config.yaml
gain_aug_db: 10
encoder_activation: "relu"
text_encoder_activation: "swiglu"
text_encoder_bias: "all"
text_encoder_positions: "learned"
Rows from block 5 of the audio encoder, named by matrix and row number. Rows with one number belong to one channel. Each number is 500 + 50 x the weight over its row's rms, rounded and kept within 0 to 999. All counts start at 0. Numbers have three digits each.
# convs0: first width-11 conv (encoder.blocks.5.convs.0.weight, 160x160x11), inputs 108-110, a 11 kernel for each
# convs1: second width-11 conv (encoder.blocks.5.convs.1.weight, 160x160x11, transposed), outputs 108-110, a 11 kernel for each
convs0.0:472445470510504474484490483453440414417448452475444432440445476528476417419489526489474452431429457
convs1.0:432476568603603592530505474481456527517479417367331352396368355411510461461480466450437430431467478
convs0.1:470456482514504465452437434441435484430418495577525496510477472456475474475476497516520475489547588
convs1.1:529468437471492529541508456500585499527536510529573568576530523519537582595562529514533507506467460
convs0.2:497483451449471488487481505516508530522490496509455420444490504490524506523535543528502511537536512
convs1.2:488469423388400428451470504516513478456422422437460456474513533544540519512475429408446469480475483
convs0.3:461509531561563538577604536457457491499546626585543493482496461471536498521555505426404407417478510
convs1.3:424509598606558566611585522506501485480473429448539543517490519511491469396392411386413444482498522
convs0.4:532515509479454469482498525543496535525515487459465494531512459478527574564501460467494476451469502
convs1.4:554525532404451442429417492506622472460495499554516492504457452523483493501494514551491469456521452
convs0.5:554545540531523555601648678644558509472464477505532551510461452458442472490483465396300276329366409
convs1.5:554651624529537574562515479510549429456480495510554551529515524527415366326353381389414407403433461
convs0.6:514482460501510496496515494475525493511504429415473507473463500496453431432429427470527515490474462
convs1.6:428428499504506496534502527570560493464494471483465431530529511509517514530514477455505512472479499
convs0.7:556550544540533526498488498511475520524527488488576615564515467451464481466443430454559685652534446
convs1.7:497501484481508540524452430489500378396446487494548570587518477512449544563525484510505460473463426
convs0.8:477498504478470523563528485510536518504530507507487468496527533523396441457466479533582586566517468
convs1.8:466465488509516469463485470448462582533495486493524527518539567584466469450460475474467480483499514
convs0.9:474451447474503520519494466464506493502523520511529518476454483491514512490493533558526486478496519
convs1.9:503534537543511511496465434449497487477482502493477508507503489464486480494505517484465512505465420
convs0.10:508459458517534497501505489489481470474464479515522507499489484488524511511527532511481467489507518
convs1.10:533548547485434459490487471453470444478500513558563557538534504453473490476457469478442442452466466
convs0.11:477517518492491521548542516499462512534528510450443458454452430431486556600574542534508454441479522
convs1.11:525463440434412420456498489450477500485463481492498447413442462466491467491495474457486509537528510
convs0.12:491475466465495531517497518504466486427467504500518521509516493467488443408405455520533517512554606
convs1.12:528545562539482442490545581550545410490508494489593581546557566513615581539501465432376366358383419
convs0.13:440478495450409412467488465492536490456485500485497539550534528523473472480528622656593539502494514
convs1.13:536478486481440414438473484469483610551516496487468467455469460482460440481513482478474461490507498
convs0.14:479502493476495542559530501514556503478510551517470450480485480506432425455485529561598585552540537
convs1.14:511479512537488402364364485509511494478455473451449439442449456432560603619586508503498468392426443
convs0.15:506501557579527499481483482404383487515457396496526494495485478505547532468459465470475471482499525
convs1.15:499548589532501501564547511459481500513528523503467482530484449441559528537529556553512486451520513
convs0.16:569596564552548544477449461477467516428403425439476466471493475464480478440427494566562526472448428
convs1.16:547496480508568580545477411411388336401440446438480494515508522553519527512506474475445397365357371
convs0.17:513505482484512522534527523526528521531544527521517521511517553539550510477463465471506530506490494
convs1.17:491478468450466495530551551527484470432454442467492529544569597605502537537536513483475480506507534
convs0.18:510506488448419424466489512506503423430478518510507532515504504501519542551500443447465489472482496
convs1.18:564565572523507516486502544536460541522522469434483517491402404439509535570577591563539537578571566
convs0.19:382406425445482529536530537554537457523484398463556535477471482492547528507505494460441449510589565
convs1.19:507539610605561514520533513528502428468499517533570582576537501504578562541521500462475484509510490
convs0.20:514506502522537532528519506452425504544541482436414398442499550570477484471481495539582574529505513
convs1.20:537508451457462483488518517551510510460442446435407451474496465428524544557579581541523541560562553
convs0.21:452447473505485486495510545562555454456461457466473491483497496514484535522499489497514498456434441
convs1.21:553591521452469510561558526526500526538553518500453443439455438458509477496496509479499519505463470
convs0.22:479514511508540555498441414433457505512483495505464501554540525561487425404415465535585567526490452
convs1.22:528479488486582628586516482505551502512526499503511499508549593571463560603566533479483504495457474
convs0.23:498485458452471491480464482499528528518515530516494493494483464459483484473475491497500493487452420
convs1.23:512506517534557548554562546534525443474490481488463487506496496515457470493476441443458466466464482
convs0.24:433447473558622600569524494505526522501503496443429458473425420435493504496457419433452474452433466
convs1.24:463428437484519531594577541523468499485460441470500472481484521584541514521493496481508545604596557
convs0.25:475478483464443450456474499506517578546499441419434492509519509471474492496505511524552563539507484
convs1.25:533483464453453440428413443503556534522479475483479483512529517484523490504480467447451470488505526
convs0.26:514510498514539559515471471482457476524484425400426473499440440465411390348315355413432457499483443
convs1.26:509486433445581634550453469533525525502444441463464450470474497513480473470462441416409416443444402
convs0.27:474498538557530531591635600560566445422497580553484451500564584526589558513494490507526575593553485
convs1.27:441507542517499435391438471522462448451442458458458480547560534508534612616563518493496528584574572
convs0.28:551561581575540491465481466439435453436413469471494519517519525539605623593512435456496477441439475
convs1.28:580540510494471456438458518485488514466538510537442409417444461469533509476500526548567574548539593
convs0.29:499509562610625588547550555570575489497521553564534485443511570510447417413421440457476487502503489
convs1.29:453528546551497465490498485524494538565561507413335296337417417404477490476440429435431438466484501
convs0.30:503527528528531517505514496476442472531550509534568505420449476494484466466494531535529521528569557
convs1.30:540499440471497502462504498544572473446417416473472444548613635517548513494523536535549541504457488
convs0.31:549518491478470474490522566569551501505508501482511498485502538550463483506560592613592556519502503
convs1.31:579591576534519509504507496548563463489512517509508505475481497548519511510500482451449449482509537
convs0.32:523507531529499509522521525526522535513560576535490465469463431456520516480473500529499479465463473
convs1.32:508512516494468457507559560547512455461471478521570597597597573556489482489512530535527513515498498
convs0.33:485542596575530479439408370347332583559535535528511477486490463436385420468515554563565558519525533
convs1.33:456483473484487466468511515561484537503520523531521507463502551584420461507526543542542523473402383
convs0.34:619544470491540541529526504498470486491472439449460472474464436420505555528458452508523516514511514
convs1.34:549577531472434438455427422418474406469528546473434467440422404419527532525514457461478510495516533
convs0.35:549621594565527478497534539513456451413417475499481456487525533537497476473493494449413468588667633
convs1.35:445450464488471478468508517594587548530463488431444494521456459416560599536464454505524578567541480
convs0.36:449439457507517507509524516521515503489463438455443477485496552579475490512511507503498485456449455
convs1.36:531509516510504490482463484508532560521569508490449445470470427424582562503478494455435451507557562
convs0.37:503468458472509523530523547571559489500495503525541523469430445507530506494500509507501494479482470
convs1.37:570512513484470452472482496478466466475476498523484483482515516474516534496465479467476473502518493
convs0.38:518521520494457400384429451480536494482563575515490509509471464472581588569519501501503517530557572
convs1.38:509460416373381383411411398483503493498521544477472494498471495531510505468439421453474486511496513
convs0.39:543590580559551506465422418451511543514524533512492489465472519547570537524513504506509501480460455
convs1.39:500514524516520498537570560520450439433456523544578579547532520491491474486494493476459511574590572
convs0.40:485490468453448469520523531550548479509558500446427415407456481462442463462464472500521500473480487
convs1.40:526431412433410378370381433481479576523503498515514482471512535499489533541510480460456459469475467
convs0.41:456480539554553557573557531496487563541479476492505496493497479477509513501517535547558522492515567
convs1.41:518484511486502485468464470444438554514496461511467445448476528505459465449453431439478463508522550
convs0.42:496479455478494500503504493504525566573583517517551523483435414454488537560547536565581531498492533
convs1.42:496510512471430433511524483494491519461447476543465461466406396442529540489469477474466531537528550
convs0.43:503484491513511508526540532530549458445458477492502516522506487471569554558568552522498482453455480
convs1.43:574557556554556546554538517533520498506497468471474495508508524500452449466510523530544550550540541
convs0.44:453433443466451440450445429453513521512516507517483476468464477494534501462448425404430433418417411
convs1.44:533491475462438378372449483489448508529520468460518502529588614578572534481419407438470521526517517
convs0.45:406424460497519458401440477502533600541481482466446462475466470465544505535540491456454484513500489
convs1.45:477491493485477454459519503454442520510491459463517502508531532554499480480496508487505531531455396
convs0.46:517515491498538567537499449435480482498470473483465518486461446461523560576566535490510531517456423
convs1.46:522457431505550513460393380461510441486548551520487508495475446490461459456478470470498503523529509
convs0.47:533522566583523438437496491455468521476494507537538523463486525536539622585531495490431401420465522
convs1.47:548592550608568422443490470549569531583454429470473422445469417404513528459436491469538561537547559
convs0.48:549530509516489446399421519581556472475547505459499577527514541529416445473566693664503384408418421
convs1.48:498500505496489422441476490503454470473523529512490533531486458474499540553615660620546467471445473
convs0.49:509532580574527496483463496541560504539526546565506477525545504472520527525525493436411456501529555
convs1.49:628592576577626595562529496512522520451442447435442431456496511509389369371403431461489519523499518
convs0.50:548520482484499489458461470494494513501493462421454492455408416430421493495461410398464549610599557
convs1.50:628559515528522502530536515520519448459478432410413413443453494562627581533475418417446461467473447
convs0.51:576556512476469494491499501505493460456445426389429461481505525514451437446455450485546571543520515
convs1.51:436461441458470482529522535589597532539522508463451459482482492543566581572548517475453420457477458
convs0.52:485511540550517509503474463458490472478461481517531505467520572586595590493465518549523493486503481
convs1.52:462536529475429376440465436406402606598546517526482452469472448409531526463458448476511518550544563
convs0.53:484527555537497460449445451447456514502512532556539534544513523504522536519500486466434399388427475
convs1.53:399443475459469498525545568570559510463470492531575580604596590603443429443456462471473473459462460
convs0.54:562536466463530497437471492511496435406469511481462473464435462458496445427411418494573590530478478
convs1.54:549531505456522548560483376506601542493449457509460486533511499471517524530466433462489510523475533
convs0.55:474478495513525513488468435433447461464485535545511496487451414411503513508606762820736593500443435
convs1.55:478491484448461496517458430440445447447434433428477491504538574589414429512557580570556543508488480
convs0.56:495536568558517471454476500538574497510553546512490478520546533500483474463477508517510507483449424
convs1.56:535545536508514509475424457530578517508542522512500473482478467513491481491524515517472451449467486
convs0.57:442484526524520536506490519529512576566534498546541474443518550507495503525581612524437401411445495
convs1.57:475528483455446455490453505516483496469464489474482498519488433451469505485504554567483474488472495
convs0.58:448493498508485444449484497502495519526532521493482527573553533476505485541549500461461477469441449
convs1.58:469566598545463485453508529567506477495529497526579582539489489561581563560477494504492497463443457
convs0.59:493560595620637642626552514490479561556574589563532519539550512489543546529511472453468491511517508
convs1.59:559544551538517490463452474539577513501499471468460473481479471437430458464456460450437454503527499
convs0.60:551517502486501520512477455459489433480526541543526552578553503478518488475479477489517546539490446
convs1.60:558519572663643520430478560527496488534564577553520518531497505547504485503490501510483456508480488
convs0.61:456508532529505475444434436453463476465461457497505497486490494550500509565597596559525538539513498
convs1.61:557562558535511501479501489526506465419378356390428459472496497473520525540551552544567581573564539
convs0.62:577511462452472494460469503520557554522471481531534468423415420478572591597601591587567561537510492
convs1.62:483469489421395391369423440486453492482516499474424378367397463526444448455480495507501507545533531
convs0.63:461490507505506520574563545550533522508524546555536516562605557467524470434460505542580590567519528
convs1.63:521552532507428355353370439485556450486521493522470466426446484451540543528509491492501520526510471
convs0.64:621580534515517534525493480472476531529518548557550525482472504503486481481463444423393399437441416
convs1.64:451473489521536529534547517503515543541514520575575497480516482453424439485503498490450421426420431
convs0.65:411467494508545548515497502549612513545512456456487549546507512514653600530510522515507436386400459
convs1.65:509521543498478532524510519538546510491482519536538524539545547571448461461461460462426427440476468
convs0.66:505472472464453476504512514522521521486537516516536523493486483480495532534489432456484521562563555
convs1.66:451487436479502502532472463470509525531510475478528530454468540565493479487505489454440538576530475
convs0.67:443506550583665681585489432431457514543522486465470493542537508497498547569563544520486474491499506
convs1.67:442446519574617625627557507464437481491475500520546517500504504495504483499482551570590574514462423
convs0.68:478484505526510498488495502505495449442478504494475468491495494525520457473516521492461434432456475
convs1.68:526501471444479499507521535512501525499473477513504476426393432469467479476453464452457453460471487
convs0.69:489487496502488466460472493500493520479471469469502542597628671717554582686699594541544526499487540
convs1.69:535491448427420415462490478459465579537492444454427453460479526560492469442477496525566563515468504
convs0.70:526540536523479450466480484499477496543534508536574559532513514560436462491490466454471452442483521
convs1.70:515574527500487510557562521519501497477493460439472408385412485510527495485460488501470441424455507
convs0.71:434466470461453508540512525511470505514527538533501517514481483478455456480516520485440439481453450
convs1.71:599600556582600627551491479459500551499494457408432465433415465556549529510509554510500451492461480
convs0.72:514511509492493493477462461479471486498517523530538527519492488484417431401391400405420462540616649
convs1.72:530532525524530514519515496511477464466470454460447433446488502487577521496483484448459491516501483
convs0.73:498455454494516500493502524536537522502498532523555578521477454478533557620615498450480519532537546
convs1.73:546535546514552533461414449536571597577571492459514531518497488487592558525459473494524501490485463
convs0.74:524509482470481486488465446459482564503455464467474489506517536521530568607623626629647650615583572
convs1.74:519498499472476441424461489482482553530516487470477466436426436428574552561582598585582599590556553
convs0.75:463472502530535517496454464488507454431460485537539545557513506447538529509486477468500533583631629
convs1.75:483455454471481500474481535579554585568529467482470450429390379331547550562520488442454481521490499
convs0.76:474452400379392422449474490470434558583550541492463485522552552555535445375362377430450467477464472
convs1.76:456496510464402372363363386420487488497511505478428438453489494483528519493517479445414388374418473
convs0.77:505501482499524520482481492493537565546492464457515541532485466445483457461474479468466478498520560
convs1.77:541479473474525522517458439431406328328350369445492526514540573589529512500493504519552551524540530
convs0.78:469467476469468463436419455490466616555550560534476433504544524550542469462492541546499483498483480
convs1.78:483574573515426379430504540569503521518502478516454423411417466459435460509507444407428440510534525
convs0.79:531514487494518515494479460445468505564567537508520528525541594613507527548535526516489511531550571
convs1.79:430464494498508479416380390414395340375426465460495527583601534488538529528530534538565566564528531
convs0.80:441466518548543501468480465477544445438473539547545590611523480487532501526538521531528505480493512
convs1.80:620612561533565597532456431412415502521565577540524499475454489578491484515504509517527550561527533
convs0.81:527589626614585563525473411371434542562547522506478484504502511500455495529563560517466428436500577
convs1.81:446378405388428509557539509476466466497533483491435445449481556613489477508457439442459514538505479
convs0.82:585648610519453426405419456493495495519554549498490503509554538499458469470473476491467446460469439
convs1.82:481456452499539547509509522560566373396400395398417425466529531523452459481479508530527545549541509
convs0.83:544512480459463455490535551549549537544542505467473498454447453469532561577572565507475472480494469
convs1.83:623554550554550575591547490529515490482468416409444474491469515568482514464443429456485477471487510
convs0.84:539517488477470495493518535511485466475476469474485485503518481453631769650456414436435444460438376
convs1.84:523516517479513505519500509539529610598574523535530550536493491532498483461455429451561617637562491
convs0.85:519539547527480443472492532561567527470451501546518505503506518532427404463519527501493504539505442
convs1.85:483495515450406433482526511477476451453448430463514536502513540538381461536570546547547534513521508
convs0.86:447429412458521524479463486517524476513529546584619599569561557555572526501485469475485508530532535
convs1.86:456417462486521509505479500520497493510506483501560519563584577506485485491486476446452433454445411
convs0.87:513490481490540548505455455476483509470436463507470478529587600619375417435432457472454466500473428
convs1.87:438510504471472453423446478548511534580615589526465394442442451474521470433413395375379396442442465
convs0.88:503501485492505488449477549530459482497496523539524485473468436428448490483458474539583502400456523
convs1.88:550604614496432571558484531521526570530552537562525476412418463453506515602565555568483515541550555
convs0.89:588540497463466485516528518500519546531496489468489502482434435465393416492536496465478478457456478
convs1.89:604569491431423433451530556525540594559516462367400419459490513563483454460466516528518494454440459
convs0.90:442445435434465540587561481439489494508521500444431436448469468424493445440525573514443468514509512
convs1.90:536523603642580436453574512458507486488479466463483480504500502535525524504565599548557544483476499
convs0.91:540497467453469466494517570653612511542515457479540530499482498527505525580592559524465394404484521
convs1.91:504494454402383434445492447486480569522536533582480424479502508503528484440460492495544492556563548
convs0.92:563530491437426432438460490509524520527497470468469506516513488476485519533530523548564558522490483
convs1.92:514494491468452432448498544534499540522485475490472440422448499512468495528559552511519537538511504
convs0.93:487487511535528511546569552505501493501494470464477473470476492542478459444438440518624645586526476
convs1.93:424501558536469502566540442453482474467495504533494480495496479463466585634581528539554532483481490
convs0.94:505514544549515481492510486480468482486490461442428459485496497497437489552596616609584564524503518
convs1.94:401404457506487475481510564582592416480495521540566554546559562549396415447510531518492454427431447
convs0.95:508532546559561547528504489497522509507491477478474491497486478489468463472498533526519498464438437
convs1.95:526525559553556548564583594604585472469482422426512533550547523501503512511506511509497470462473495
convs0.96:414458468463479509511510497481473516537551546559508486521509503519570559566550516484477504543563564
convs1.96:511510501479490499508520509526539531474442406414417452482527552568511510494494507514530571600574524
convs0.97:582549491466495521556567496485529458501564540482491540583572498419473489502534493467475500500482464
convs1.97:520486448467480484481464448451488504508546577594533532534486483533509501497478489468496557528488489
convs0.98:577563499465465486512518537529487444440459451454492538542537538551549573576561524489475513568561521
convs1.98:542483452475520505465482506499474498536545508499528542545526543526570532493490511493482463487498515
convs0.99:542510493487524560556559572523447442505508455433470459460459499475453527567579585557493473485505531
convs1.99:483564568510442433475515470502546649592541570602537519538523485521444419424430432476475492471478513
convs0.100:625606574529504484478468445458495552541506519519532525497460427458558512480505524519492458468501520
convs1.100:431416409434480451412426531608571500516481429454506478495508519506498452467518487510518510469486516
convs0.101:433451456441416417458483479511551397373493545549550513505538529458527501493522522506525574578532453
convs1.101:586547536550529480516567556586594516547565539544522488400376423412521526520560568555530530518541529
convs0.102:464439434441441442476510554620600502500490508521513525519483476500496523558571560541486381286288330
convs1.102:688628493472518542541517497505490497508528522530522513499507500470405390401410441460477467468463465
convs0.103:536501503533557557543548564541515483464469506504517526538545542500440466493511554569550541525509522
convs1.103:528540563564642632610532508502470449447457472546561568582566513552478454475483485483483473428408394
convs0.104:485501484438421432457494513487460554498477479504507489500522539518576539505485477495504523525478429
convs1.104:625625573494446468505490491512533534507514490512495497472454514538461495528531525512558595583542499
convs0.105:544461442537576540515494489501496475532521473476523544506484490529528511463429436484535545534501485
convs1.105:472490481540583585610607517472513547593515514534543522494462393398495508533531483479555518482482439
convs0.106:468441541609559507478450453540616495493480503514514507544537509487400404384380429481503506488479497
convs1.106:524513501499517564581618586507479452478519504523500475445446470462521522561548515466427435445435402
convs0.107:468483480448436440482529552558556458488430442499555622644594557576620549492510519495490510546580569
convs1.107:525583577531480474509524510504545500493524494570601534533498481501554530544523492460446437469440417
convs0.108:581526457463481497533512507507530518526551557520469505520521537483486466511542510478473502527508509
convs1.108:482511475505485440475529589629590354431472523552545566558533535510457495470475483490510530505449454
convs0.109:472433497538533511533537477443474530543524494491471478453431491558511510489437498618618518489486425
convs1.109:491493552631621537556552465480502520497484462452462457481494509509455506543591577579583538587588579
convs0.110:502450469472493571591514463421427526481430402446450473530564545526393398388421456443430451503559576
convs1.110:546544537541583603532467473492544546535547493471485498498458485479512476500502499511503478466432453
convs0.111:543559526523562555477382401467487547534523484477469456439476477480534507450399399456526551520497497
convs1.111:500476453515624646563502587620511529534502483463450482522533521476455487471487466443420448515538560
convs0.112:475479501465458513535545544527484477474429416451554527483463498516504497496477456455467494502502516
convs1.112:632624576517515484483491478508514489511584562517439441444480513513547498519533565528499492490530572
convs0.113:525514505503518513472460455484512512501457509536474474542549513491444360333364452585707694588513529
convs1.113:556479429429509549479476523492517413438473482500461492514530489416524625630583567513449409410442449
convs0.114:531506514548548526484457441443444432426426451479529557564540521531476502492481474482495475460465464
convs1.114:468475495491511542575596599602564536562575576580574578587562532491477507521530524508490485481491491
convs0.115:483495496471483523526498489497510480459444481512496448427467495515507499497500503483479516543537503
convs1.115:560519490492454460489507507491472531552536521502476426471545481482478453477500508505510492442477451
convs0.116:463502536547530513481481505510491497521532548547490442457502488495464459458486497476470488491486482
convs1.116:490489539547559511483499499516497480513501431452526544537537576589539517449434465489457431444476539
convs0.117:544517469406435491471444456477495428420434454415389462515569602661519547563521457388380459519504494
convs1.117:461490532526540561526517548515492661601609572524476450396363422451572533477436429465495536540568567
convs0.118:461513546526460420428455461469489578551521486467512562580561528530541532556515437408440505559564548
convs1.118:445484478456484492449467507514496539426445471456495499478577547497475494447432494457481518534543537
convs0.119:472490506494476475477488538566526461490499492458475504499474472531592518458419521662590442404443495
convs1.119:581552509524526488455478502594544501492532561533505518549543529466534555567566557506468418458528583
convs0.120:491567581533485504526538506507526534532505479467496510514474454471447488522550575545524553533506484
convs1.120:452504521501461463484460470482513559502545555482521565566522525524487531517483470454481489458479438
convs0.121:527522516472454493537495423421470524549555569538505492489455491561534537476435442462488530512461479
convs1.121:491482510519598544525499522514522421529560477450436450446443447405588613549525527498505507473503560
convs0.122:509521506480462426450528567536532489541542531503488472467450473470542516519543497429393455527522496
convs1.122:505440512517465459490471524544546591578574574508521511490479408387507509492462420424475529521512516
convs0.123:367370382414454467494617696670610492459467494494492485440407448490501472421420460499519523505501523
convs1.123:647622634609516458449479486536575467444420447470463484501470428419478545566574520476486506501534562
convs0.124:428479505516508498496516539537517473480482492500478477485494506465538534496446406392434502546540544
convs1.124:511510552557549522511505512520503448461487474463460492519530558577570549488471474461438447484535517
convs0.125:491530536513493520545499474510557569523483471497456431495542547458613555514535530508479483504493517
convs1.125:464455470485568534504537521524540423434433412454514534591632610588444539538531488454473500532510507
convs0.126:493508486442445475494494504525518519534516516562558561495475499528506554536515541550557572598624643
convs1.126:393352352381423432478549560538495390419441453467491507567598575554568544536521500496476476480480469
convs0.127:538501488501491478453461473475473502524481480510528530511490475485428433505571578557527471478554606
convs1.127:460455454454489527525488466496480479510550540522516551566572557554556552504508530564562558578583568
convs0.128:464493484472477502509512552558539493505545583605608612592560516476531519498509573605602604635637594
convs1.128:584564469413442448493528530527524449473545524551565567562572561516412422476534572542533500481478471
convs0.129:461462466494519553590630644579506472484449427425469507515537565530490514497471467469478503526531509
convs1.129:458529595553490424450496467491525585511481448468450456455452424411489483466441436482504523491462419
convs0.130:432423438455451434453488493485478503516530504489472504510498503514491549585594565526509502474438424
convs1.130:475474514543557532527501507512536515525538522525519528534525499484452460475495504505534533547556561
convs0.131:526558543490444446480479476500498518507523546563545511464424405429459456457452430428438474476476508
convs1.131:522533504474443440474509534530514482466461466485534549526509521514470504523523521521521538524515516
convs0.132:466489519510493461423408445492506465477461461482519527552522466418428462500518491492505507536540578
convs1.132:480524562559552536558553531534513515498473451472455436443442486526504478456497494498471437443428441
convs0.133:523528542558539492463465480439420466454494468430441517528522523515550519487495506498483491495500519
convs1.133:491517501504477471547558504455472419390408445438455491542540536552496498462426404465476508491496460
convs0.134:478478488534566557526490472456426461423415413465491483462475513520468485465462445434420413463534568
convs1.134:467492481444435417410431409422456457483475441428426441482495517551512510495511495476446474503535548
convs0.135:433431474498515507505496500465415457497545503472491550513420374377523499462454470477493511506489508
convs1.135:442417460520554514521465447416385493486457447397514558572539509544487494515478470476533563552537501
convs0.136:463421448462427458483500472406400516559562539531516520484464495526448433424424423434448494516481444
convs1.136:466428400426436399400445459493461433448484518523535556572539502491572561519509484484425470501485431
convs0.137:515461423431454480529533501439413389455484513513510476521513504509490486481486527534512497514500481
convs1.137:536560488499506503473426456483520451503502478474450489512502544504489486516568559547549524486485514
convs0.138:483483481520544542532507478477502470527583583608620533424384388418488457431442468482495581622529452
convs1.138:438460507538462410505553530461433453464483474515540547507489478514537546522477456450448458443457473
convs0.139:514493484493509541536487425405444473516516494454443460457508506446472488482491474451450472509516465
convs1.139:474488505535553559553580552529513503515492427424444445459429466500509502509497532543542532519530508
convs0.140:524488461433435460459487512554590585522455467489491528561591541486562529546579546508542555519518561
convs1.140:515503507470439429410434491534471480463483517470441455448532606554520472479479460441482531549530534
convs0.141:496516509496485529576596565530517517544539519554560532505503518528405444493524523519522533580624617
convs1.141:473491517557587552514487452403376537508532547543523535502498545547485485495494522505475437432459484
convs0.142:443445469482471445471568619575472468461459486522438402435498543548555528516504481460465511567586568
convs1.142:504625627505465463448455480492498526519523493501569585586569549569530540454425459474487467508495514
convs0.143:486522520550552509462460496512484500508478450450462465461509517487411379517760787563403448505497487
convs1.143:471498513504490485517520492491542521504503483512550584488456451461504490474518573641638612480452471
convs0.144:478484492467462536633625531469467528500535507488495538541501516545547530505441383398439474515511501
convs1.144:497467554599567459438417393438535520482494441450503482498436389408555509473431436446493489504512540
convs0.145:533570592555531534534518518539522544505482492553545515481508501502566512492529566561532531536528500
convs1.145:389389407450503466479514511507500393417500543607579566500539594560553587542503483480457478492524513
convs0.146:429412412450498525543572563490416528513517534543536484438495552577562541487450466450411387375397439
convs1.146:528594596614614579573523459473517541569534496489481448466463467433472539570582560580590551539521557
convs0.147:556581561497493538547520473443513544538539529470453468506521547514561510519535508499495474470483494
convs1.147:460426509499470458456463548571566494492511484496614538536520478459465483471487490516474417466509511
convs0.148:491499509477446461472440425490523377411507571549504479491523548545485533574582539509540578547506484
convs1.148:513494484496470422427488523560506497457454482485492513533505511505516520518540545541570581585590575
convs0.149:517473465485496491517551553526518537519506546540521542480469524541518492479479476488479500541547548
convs1.149:493513521474441463452431403445475428420436442439526572506545557495479479526568518500515525499433449
convs0.150:507506476461470518556602602583597440474472454465491493523526448380453431437450444462483497473502549
convs1.150:467492527546485432452468461517559531564554480467496431450482509527484499504507469448450449455457505
convs0.151:468439428488557574502420456524510555530500530525487488504529479454554574519487491473469508524507492
convs1.151:311355414418500522481451442497500386451478470503484600486504523495508573575599559561494501493484531
convs0.152:584550487477480493488493527561578465509527518514523517477551604621592540528521509496496494494495487
convs1.152:539538529486458498512534588610575540503510474458404414445466487491502491520524499481463438420419406
convs0.153:441437450466475483492530523482447550549564591583550499497471460479408424436437439463477451438491532
convs1.153:489492514492490490482458432477474528501476429368395465493528595704527511469450465464427404408379407
convs0.154:525527519506479478484491492480482496490494501516525521516510500488494480498509506500495496488490489
convs1.154:531528523512526530536557559584597489498501487484490475464458461481530538540539535536540532528524520
convs0.155:581549535517490472454474477456508442466466496514523481484506528519439504594627546438390393431508533
convs1.155:516548498439480493524533532484505472523508518469474454436439452455501457441485530517497527546555535
convs0.156:458452463494526509491507503473475519483466483463476505561550543546449539560523508499472477487477421
convs1.156:461470495503520527522470454472482513604635570567549523493490539474466473452435464521583542556541503
convs0.157:541521511531530523521501475493523515542539520514539496435465505468470482477480482490502512505485466
convs1.157:544526518530543590559482438472502431424449477484467466502572581561493472475464439439472494490496464
convs0.158:524550538515504508517527541523509501510528534519503475481498501514487473427402449510520521526515480
convs1.158:479498524517497463498535553519506431467515542566506513520531514514589590590563501463451465485527583
convs0.159:481504460396403499605596545506469482455472523502459507527489439441418478589583479451504526531514485
convs1.159:647655663671610499390402461534531563567531476442508546531558549522494513514550503526526516518498440